{
  "encoder_activation": "gelu",
  "encoder_layers": 8,
  "final_lr_fraction": 0,
  "weight_decay": 0.1
}
Rows from block 3 of the encoder of a small masked spectrogram model, named by matrix and row number. Rows with one number belong to one neuron. Each number is 128 + 32 x the weight over its row's rms, rounded and kept within 0 to 255. All counts start at 0. After the name is the row's rms in percent of the matrix's.
Before each neuron's rows are labels from the 100 clips, of 14848, where the neuron reaches its highest value: "top examples" is what is common among them; "peak in band" is the frequency band that holds the peak. Only what is clearly more common there than usual is listed. The data: synthesised imitations of 52 everyday sounds, one a clip. In brackets: how many of the 100.
# fc1: MLP up (encoder.blocks.3.mlp.fc1.weight, 768x192), inputs 0-47
# fc2: MLP down (encoder.blocks.3.mlp.fc2.weight, 192x768, transposed), outputs 0-47

top examples: muffled (low-pass) (48)
peak in band: 1000 to 2000 Hz (71)
fc1.481 078 [157  98 124 148  41 142 137 125 126 131 127 151 143  99 129 126 100 153 129 119 137  79 134 107  75 112  77 131  91 127 100 191  93 144 115 157 140 149 136 126 182 133 154  88 183  78 161 215]
fc2.481 074 [ 88 135 150 145 164 188  87  95 149 170 144 106 147 199 152 156 157 112  92 151 161 191 149 140 118 120 136 167 186 121 111  70 163  51 127 114 130 161 165 173  96 130 121 113 123 154  97  34]

top examples: reverberation (64); text has "reverberant" (64); people (59); footsteps (55)
peak in band: 4000 to 8000 Hz (63)
fc1.381 068 [172 107 127  98 104 158 105 129 128 112 149 135 178 193 113 151 180 164 127 110 121 100  95 130 110 127  92 204 144 143  81 137 115 177  97 129 191 102 147 192  83 106 131 196 147 102 151 156]
fc2.381 066 [114 196 117 164  93 141 139 131 118 153 119  95 140  71 105 119 143 101 127 127 165 161 200 159 120 116  92 101  87 222 179 147 133 100 108 102  89 122 140 165 128 143 122 118 110 164  85 150]

top examples: reverberation (73); text has "reverberant" (73); signals (56); beeping (54)
peak in band: 4000 to 8000 Hz (57)
fc1.330 110 [140 119 119 152  77 181 136 136 127 122 121 133 144 126 137 136 190 148 156  21  94 106 112 112 120 136 122  88  91 134 153 137 105 112 142  89 140 146 126 150 144 157 104 109 160 114 116 108]
fc2.330 118 [109  92 168 127 153 111 136 150  87 167 171 146 107 178 153 139  76 148 125 180 179 132 165 153 115  95 111 182 158 149 148 157 175 132 157 170 102 119 155 174 148  89 125  97 167 165 138 103]

top examples: machines and effects (66); vacuum cleaner (63)
peak in band: 2000 to 4000 Hz (52)
fc1.328 112 [121 132 100 131 168 134 203 187 113  88 150 164 127 110 134 139 138 149 152 112 143 135 154  92 101 121 139  96 119 153  92 156 107 138 144 159  80 122 105 137 166 156 132 151 131  78 195 122]
fc2.328 111 [125  98 156 128 166 112 101  91 150 163 109 125  99 173 129  33  63 121 143  88 107 145 111 123 102 104  90 136 147 137 128  95 131  97 124 174 185 139 114 100 104 176  94 115 122 164 104 149]

top examples: reverberation (83); text has "room" (83); text has "reverberant" (83); group: signals (41)
peak in band: 1000 to 2000 Hz (71)
fc1.391 090 [149  91 161 114 126 114 129 146  99 134 114 145 175 151  89  90 138 124  61  84 125 162  75 105 161 140 150 134 145 128  50 148 137 127 165 170  79 153 164 146 124 130  98 167 157 160 156 141]
fc2.391 083 [114 158 113 151  96  93 164 127  92 125  85 163 117 132 184 138 131 188 146 105  75 148 166 171 119  75 118 127  94 120 178 122 148 144 100  91 182 129 116 104 125 123 144 107  84  91 124 103]

top examples: reverberation (77); text has "reverberant" (77); car passing (31)
peak in band: 250 to 500 Hz (52)
fc1.749 090 [143 107 124 101 123  62 115 145 120 113  58 155 146 194 117 128 109 176 162 151 128 125 114 170 100 114 172 123 109 131 155 142 164 143 199  99  90  94 147 128 127 150 158 133  76 124  92 148]
fc2.749 093 [111 156 142 131 141 115 107 153  86 115 168 106 144 121  78 156 129  89 138 145 113 152 117  99 184 149 170 162 152  71  71 112 140 134 143 130 183 148 133 161 165 100  50 187 122 132  73 141]

top examples: mains hum (60); nature (36)
peak in band: 250 to 500 Hz (100)
fc1.396 132 [139 126 167  59 134  53 111 110 108 123 159 121 131 139 143 174 104  61 144 188 136  90 125  73 154 134 137 115 157 116 160 119 168 101  53 138 124  99 134 103  98 154  72 121 148 116 104 145]
fc2.396 115 [184 125 111 128 194 172 177 156 148 105 124 164  76 124  97 125 103  60 127 213 146 155 147 123 131  99  59 104 127 111 141 154 149 109 160  75 115 170 128 116  87 143 112  74  89 140 133 181]

top examples: reverberation (64); text has "reverberant" (64); white noise (43); people (43)
peak in band: 250 to 500 Hz (57)
fc1.53 086 [ 82 139 178  84 110 111 122 114 178  83 100 141 146 124 126 102 161 119 119 122 164 140  69 133  91 143 167 100 119 145 140 142 160  89  87  82 112 151 175 151 159 141 116 133 149  92  71 125]
fc2.53 086 [167  46  73 111 116 154  87 124  97  99 181 109 137 108 150 173 158 108 128 100  97 109 140 129 182 134 108 169 113 155 103 115 128 119 163 184 122 140 112  72 117 129 124 167 116 156 180 166]

top examples: animals (84); crickets (83)
peak in band: 4000 to 8000 Hz (97)
fc1.433 124 [159 131 113 128 116 102 106  35 205 129  46 169 139 100 144 115 156 149  82 134 141 141 160  94 144 133 119 137 106 118  85 150 166 120  82 126  73 166 146 117 126 131  85 119 154 182 103  87]
fc2.433 115 [104 204 151 129 107  56 109 109 111  79 177 102 171 135  62 156 102 132 171 135 123 152  66 181 161 142 154 137 111 113 119 119 185  97 101 145 151 133 101 109 126 143 114 151 127 173 125 113]

top examples: reverberation (67); text has "room" (67); text has "reverberant" (67); group: household (42)
peak in band: 4000 to 8000 Hz (65)
fc1.43 100 [147 152 119 104 141 166 142 110  92 122 133  94 130 205 131  77 166 106 109 160 137 144  94  64 119 134  70 101 161 182 138 114 113 152 153 131 122 119  70 201 107 100  58  80 164 167 171 159]
fc2.43 107 [ 69 105 110 126 136 117  62  95 124 147 133 133 134  93 147 139 141 146 129 104 128 174 146 177 159 124  91 183 106  91 166 120 126 102 167 100 208 126 115  82 123 167 188 188 136  67 176 129]

top examples: animals (41)
peak in band: 2000 to 4000 Hz (51)
fc1.674 112 [ 45 120 138  65 182  93 145 108  89 147 106 126  85 132 161 117 115  91 161 159 144 159 185 138 122 171  71 148  82 124 126 116 176 150 128 138 147 102  93 131 160  78  56 108 150 130 232  91]
fc2.674 112 [155 145 121 150  81 125 107 131 168  93 169 138 123 104 138 184 134 132 107  85  68  51  97 135 169  99 150 108 121 162  90 165  54 112 103 165 102 147 119 114 122 149 143 205  89 102 122 144]

top examples: mains hum (30); fire crackling (29)
peak in band: 250 to 500 Hz (74)
fc1.688 116 [ 99 152 118 140 114  90 149  62 163  82 137 202 120 149 145 123  93  98 157 145 148 132 166 108 120 156 125 128 105 143 144  96  86 121 150  84 119 154 107 134  99 149 145 123 135 176 168 110]
fc2.688 110 [132 142 191 105 102 177  96 222  85 180 126 103 162 139 166 176 140 108 124 195 127 152 112 126 164 136  99 112 189 107 136 119 168 140  74 136 124 118 135 100 118 104 138 103 105 107 103 141]

top examples: animals (55); meowing (37)
peak in band: 4000 to 8000 Hz (77)
fc1.220 111 [117 165 101  88 107 168 109  99 169 120 123 164 170 103 124 116 128  95 153  69 162  99 121 123 113 153 118  91  96 170 144 173 138 136 124 160 178  94 122 108  71 143 144 104 198  84 159 175]
fc2.220 115 [128 128 159 125 136 133 138 141 138 133 157 137 124 101 104 154 135 191 148  80 125  98 133 160 188  84 169 150 201 155 128 114  81 121 128 127 130 147  93  85  86 128  99 195 112 135 145 105]

top examples: machines and effects (66); helicopter (43)
peak in band: 4000 to 8000 Hz (91)
fc1.710 080 [176 108 179  97 124  73 134 124 100  66 102 131 137 109  99 148 143 169  90  85  99 157 116 141 126 115 120  89  94 124 128  78 102 103 150 106 161 158 142 110  95 127 104 116 132 103 180 139]
fc2.710 080 [109 149 127 126 155  90  69  83 184  75 120 112 127  82  91 114  89 113 150 190 159 107 112 158 110 149 134 133 145 116  88 142 138  70 163 144  86 109 114 121 164 146 123 167 143 159  83 117]

top examples: muffled (low-pass) (100); white noise (56)
peak in band: 4000 to 8000 Hz (98)
fc1.129 126 [104 151 133 178 111 144 122 130 140 132  97  64 120 163  93  95 189  60  99 127 149 128 120  79  90 117 150 131 138 102 105 156 199 131 185 136 136 157 166  99 101 148 152 108 147 118 149  96]
fc2.129 140 [160 120 154 101 122  98 174 130 180  94 102  77 143 125 101 106 123 160 143 104 129 107 155  91  78 103 123  99 157 122 185 106 110 141 134 162 160 138  91 149 125 109 160 136 143 108 118  69]

top examples: machines and effects (94); laser zap (93)
peak in band: 4000 to 8000 Hz (93)
fc1.746 114 [138 191 149 149 102  89  77 134 129 184 152 157  94 189 153 145 160  69 152 131 159 141 143 130 134 113  91 113 107 121 108 144 121 166 144 182  58 126 149 125 157 155  72 157  91 139 165  81]
fc2.746 118 [162  86 135 107 148 140 125 113 133 139 120 162 115 118 114 129 118 101 120 118 147  85  84 118  76 153 141 110 151 199 110 123 120  70 150 107 193 109 116 107 121 113 126 150 157 129 159 143]

top examples: animals (68); fly buzzing (50)
peak in band: 2000 to 4000 Hz (70)
fc1.539 078 [ 85 163 129 165 144 133  90 125 102 124 168 134 128 141 139 138 142 130 126 147 171 132 139 159  86 177  48 170  84 150 201 132 130 132 100 137 120  97  70  92 106  95  81  75 107 149 120 183]
fc2.539 075 [159 105 115 119 109 117 113 158 167 123 104  67 104  78 114 138 166 138 117 125  81 114 126 131  92  60 155 114 121 155 135 181 156 153 126 153 115 105  80 106  48 170  87 124 155 123  85  79]

top examples: animals (37); people (36); chatter (26)
peak in band: 1000 to 2000 Hz (54)
fc1.30 094 [ 83 146  85 167 135  94 129 140 164 117 116 168 131 136 109 152 136 100 104 108 181 176 108  84 186  55 102 130 117 151 139 133  61 158  58 134 108 105  77 122 105 113 181 122 115 147  99 107]
fc2.30 085 [122 174 103  68 165 174 178 129 158 141 123 107 153 144 156 120 121 148 160 144  76 141  90 109 119 144 140 135 131 129 159 130 122  50 198 126 109 129 119 204 105 188 110 129 118 107 167 131]

top examples: muffled (low-pass) (48); white noise (31)
peak in band: 4000 to 8000 Hz (50)
fc1.439 043 [148 146 114 176 174 134  83 135 158 101 138 144 124 110 124  97 170 103 120 130 102 157 144 101 133 138 123 179 154 174 145 108 136 138  78  98 145 194 152 173 101 171 124  93 171  56 135 125]
fc2.439 049 [151 147 182 136 124 120 179 145 131 103 121 162 156 146 109 124 114 152 139 120 134 155 165 139 140 122  96  90 173 122  80 132 109 114 134 135 132 115 107 151 143 181  97 144 118 185  74 112]

top examples: animals (54); bird chirping (51)
peak in band: 2000 to 4000 Hz (68)
fc1.553 110 [122 133  94  69 131 102 124 179 146 150 168 148 170 147 101  90 168 166  95 140 142 146 118 145 142 105 255 132  97 113  92 133 198  71 129 123  72 205 141 144 143 130 117 168 145  90  84 134]
fc2.553 114 [136  97 134 118 115 142 108  99  76  93  99 101 143 112 130 135 131  94  57  88 103 148 106 136 108 143 156 152 140 120 136  81  75 111 114 140 107 143 142 137 122 103 108 122 211  93 143 161]

top examples: nature (51); water drop (48)
peak in band: 1000 to 2000 Hz (65)
fc1.482 066 [140  99  86 115 158 130 127 102 153  96 139 122 102 140  95  97 103 168  91  77 185 174 150 138 130 166 154 125 128 121  83  93 137  74 109 177 120 122 151  96 140  87 108 150 181 122 116 141]
fc2.482 065 [151 150 156 118 134  55 137 134 100 199 133 149 164 121 123  72 152 133 119 137  55  96 124  98 122 104 131 139 141 123 151 162 123 185 158  90 116 109 194 163 189 106 158  98  98 134 131 104]

top examples: mains hum (39); muffled (low-pass) (28)
peak in band: 250 to 500 Hz (71)
fc1.478 054 [141 129 126 147 135 135 137 194 110 113 185 139  99 123 143 162 111 129 145 158 106 121 110 126 115 148  45 101 149 122  69 159 123 161 106 197 142 190 108 136 106  84 120 101 179 104 126 136]
fc2.478 050 [141 109 146 129  52 139 146 152 126 168  72 121 118 205  84 128 119 174 115 128 133 130 114  83 136 122 180  91 102 138 120 171 159 108  84  93 132 131 194 155 113 158 127 162 124 168 207 109]

top examples: reverberation (64); text has "reverberant" (64); signals (46); siren (33)
peak in band: 1000 to 2000 Hz (60)
fc1.93 083 [142 117 125  95  74 162 197 124 124 124 101 174  88 155 134 128 158  74 124 129  50 149  89 155 118 150  79 129 114 120 147 102 119 162  69 153  93 211 163 160  94 164 168 163 145 141 136 107]
fc2.93 080 [111  87 164 124 163 141  72 158 149  91 111 111 156  88 137 143  60 168 160 125 191 126  68 168 143  70 200  70  14 136 150 148 124  88 115 136 138 111 149 106 152 157 139 104 104 187 156 141]

top examples: mains hum (35); spray hiss (25)
peak in band: 4000 to 8000 Hz (83)
fc1.692 093 [148 123 115 167  67  69  82 118 120 142 113 137  98 181 129 127  94 175 118 110 165 128  90 124 133  91  74 141 109 112 110 196  87 145 144  53 203 166  87 123 111 148 151 112 105 171 149 181]
fc2.692 105 [144 171  74 122 131  82 113 121 167  74 114 139 130 139 121 163 152  32 146 117  98 151 156 116 149 146 143 100 155 147 174 126 144 173  74 171 105 174 106 149 147 100 115 136  95 146  93  96]